From a checkpoint of a small contrastive audio-text model.
Model: 7.21M parameters, encoder num experts 8, encoder layers 6, encoder width 192, text encoder norm layernorm.
Training: soap at rate 0.0036, 6100 steps.
Data: trained on telephone keypad tones over noise or synthetic speech, 39062 training examples.
Rows from block 3 of the audio encoder of a small contrastive audio-text model, named by matrix and row number. Rows with one number within an expert belong to one neuron, the router's apart. Each number is 128 + 32 x the weight over its row's rms, rounded and kept within 0 to 255. All counts start at 0. After the name is the row's rms in percent of the matrix's.
Before each expert's rows are labels from the 100 clips, of 14976, where the router gives the expert most weight on average: "lies over" is the class under the peak. Only what is clearly more common there than usual is listed. The data: telephone keypad tones over noise or synthetic speech.
# router: router (encoder.blocks.3.mlp.router.weight, 8x192, trained with AdamW), inputs 96-191
# up: expert up (encoder.blocks.3.mlp.up, 8x192x192), inputs 96-191
# down: expert down (encoder.blocks.3.mlp.down, 8x192x192, transposed), outputs 96-191

# expert 0
lies over: key "4"
router.0 108 [186 127 151 112 139 123 127 127 143 145 112  86 154  69 130 139  67  90 122 123 138 184  85 161 121  74 208 121 146 102 148 105 135 131 106 115 118 146  93 191 122  76  90 128 172  65 116 109  53  73  87 189 173 141  97 157 158 157 179 129 119 171 119 103 119  72 130  76 149 100 165 124 131  89 197 125 158 135 146 157 144 147 131 120 148 110 154 138 101 146 138 110 107 138 145 126]
up.10 115 [108 135 150 101 100  93 135 148 137 118 127 103 150 141 106  98  94 159 162 144 132 141 192  79  81  77 152 123  94  52 117 135 154  86 153  50 159 157 149  79 144 148  99 162 135 170 120 147 120 109 136 135 131 144 128 138 163 127 128 150 169 111 101 125  82 140 153 100 185 174 146  87 124 121 107 134 132 158 127  92 128 132 142 154 137 107 171 170 132 156 129  75  91  90  68 132]
down.10 107 [ 69 104  70 137 138 140 148  67 133 143  89  56 129 102 127 171 119 135 149 123  98 117 104 223  98  90 130  93 173 166 112  93 114 161 131 217  54 109  98 172  87 161 131 105 120  87 104 113 125 123 103 212 138  82 142 102 126 128 132 132 151 107  73 127 121  94 146 119  64 172 121 132  83  69 159 148 137 145 127 172 141  76 220 132  62 130 107 173 132 145 158 110 157 175 126 134]

# expert 7
lies over: key "6"
router.7 097 [120  99 106 139  92  63 155 128 161 116 120  44 109 170 103 157 113 154 110 152 115 127 102 148  87 100  85 226 130 124 162 206  98 110 131 202 115 113 225 116 155 162  96 149 126 168  87  58 118 126  88  96 104  54  68 128 150 157  97 169 191  76 133 150 152  90 151  99 107 134  86 122 145 112 120 140 121 131 143 144 117 165 177 122 137 102 149 131 154 126 117 122 133 146 169 120]
up.9 142 [103 119 120 193 145 151 154 162 103  98 132 122 174 102 122 143 117 120 111 123 132 122 146  87  98 163 127 124 179 154 125 189 180 104 139  56 111  95  87 101 157 111  90 161 126 111 169 172 114 104 124 104 157 115 116 186 106 156 111  92 110 133 130  96 163 139 110 113 129 182 102 113 120 111 124 100 102 122 211 216 140  78  84 133 120 139 119 137 136  99 121  71  91 146 129 127]
down.9 132 [135 112  86  76  90 143 150 153 115 143 116  80 105 144  87 108 118 157 143 128 164 155 170 126  94 148 184 124 100 140 158 161 144 127 177 100 140 191 118 113 112 166 120  93 123 156 146 128  93 151 138 113 138  63 118  70 186 133 100 184 213  86  98 100  92 157  64 105 163  88 105  94 168 125 135 146 123 137  98  78 153  35 142  90  73 103  60 112 151 122 133  81 157  61 173 107]

# expert 2
lies over: key "0"
router.2 102 [171 108  84 154 164 121 170 158  64 181 152  41 112 122 112 108 101 135 156 140 163 168  67 133 159  97  84  87 121 151  97 137 109 131 155 104 133 103 158 140 115 120 166 177 160  73 126 107 166  89 144  68  26 131 181  73  93 112 156  92 120  88  93 117 141 149 147 142 104 134 171 150  91 151 108  97 128 135 171 126 166 109 107 148 118 140  74 154 109 163 116 119 102  93 150  75]
up.9 105 [173 195 163 129 139 119 135 158  90 126  91 135 126 118 103 142 164 129 133 130 134 234 132 114 183 159 135  85  80 182  97  54 191 195 152 148 150  58 150  97 111 108 118 107 131 109 136 110 212 117 169 112 128 129 119 167 168 199 166  91 121  88 117 142  84 121 138 173 149 168  99 141 154 198 131 111 101 129  80 152 134 151 139 129 167 117 155 123 177 133  95 110 108 105 166  95]
down.9 099 [128 103 185 160 143 131 112  98 167 127  81 179  97 175 152 123 105 103 106  76 101  93 124 150 118 105 124 114  84 136 114  86 153 159 102 115 149 121 102 153 143 154 156 142  89 147  77  96 136  82  92 136 160 137 160 164 140 144 149 179  44 161 139 154  84 131 103 142  92 162  78 124 156 131 125 162  98 181 188  69 144 185 108 133 140 166 159 133 154 129 132 180 167  73 115 132]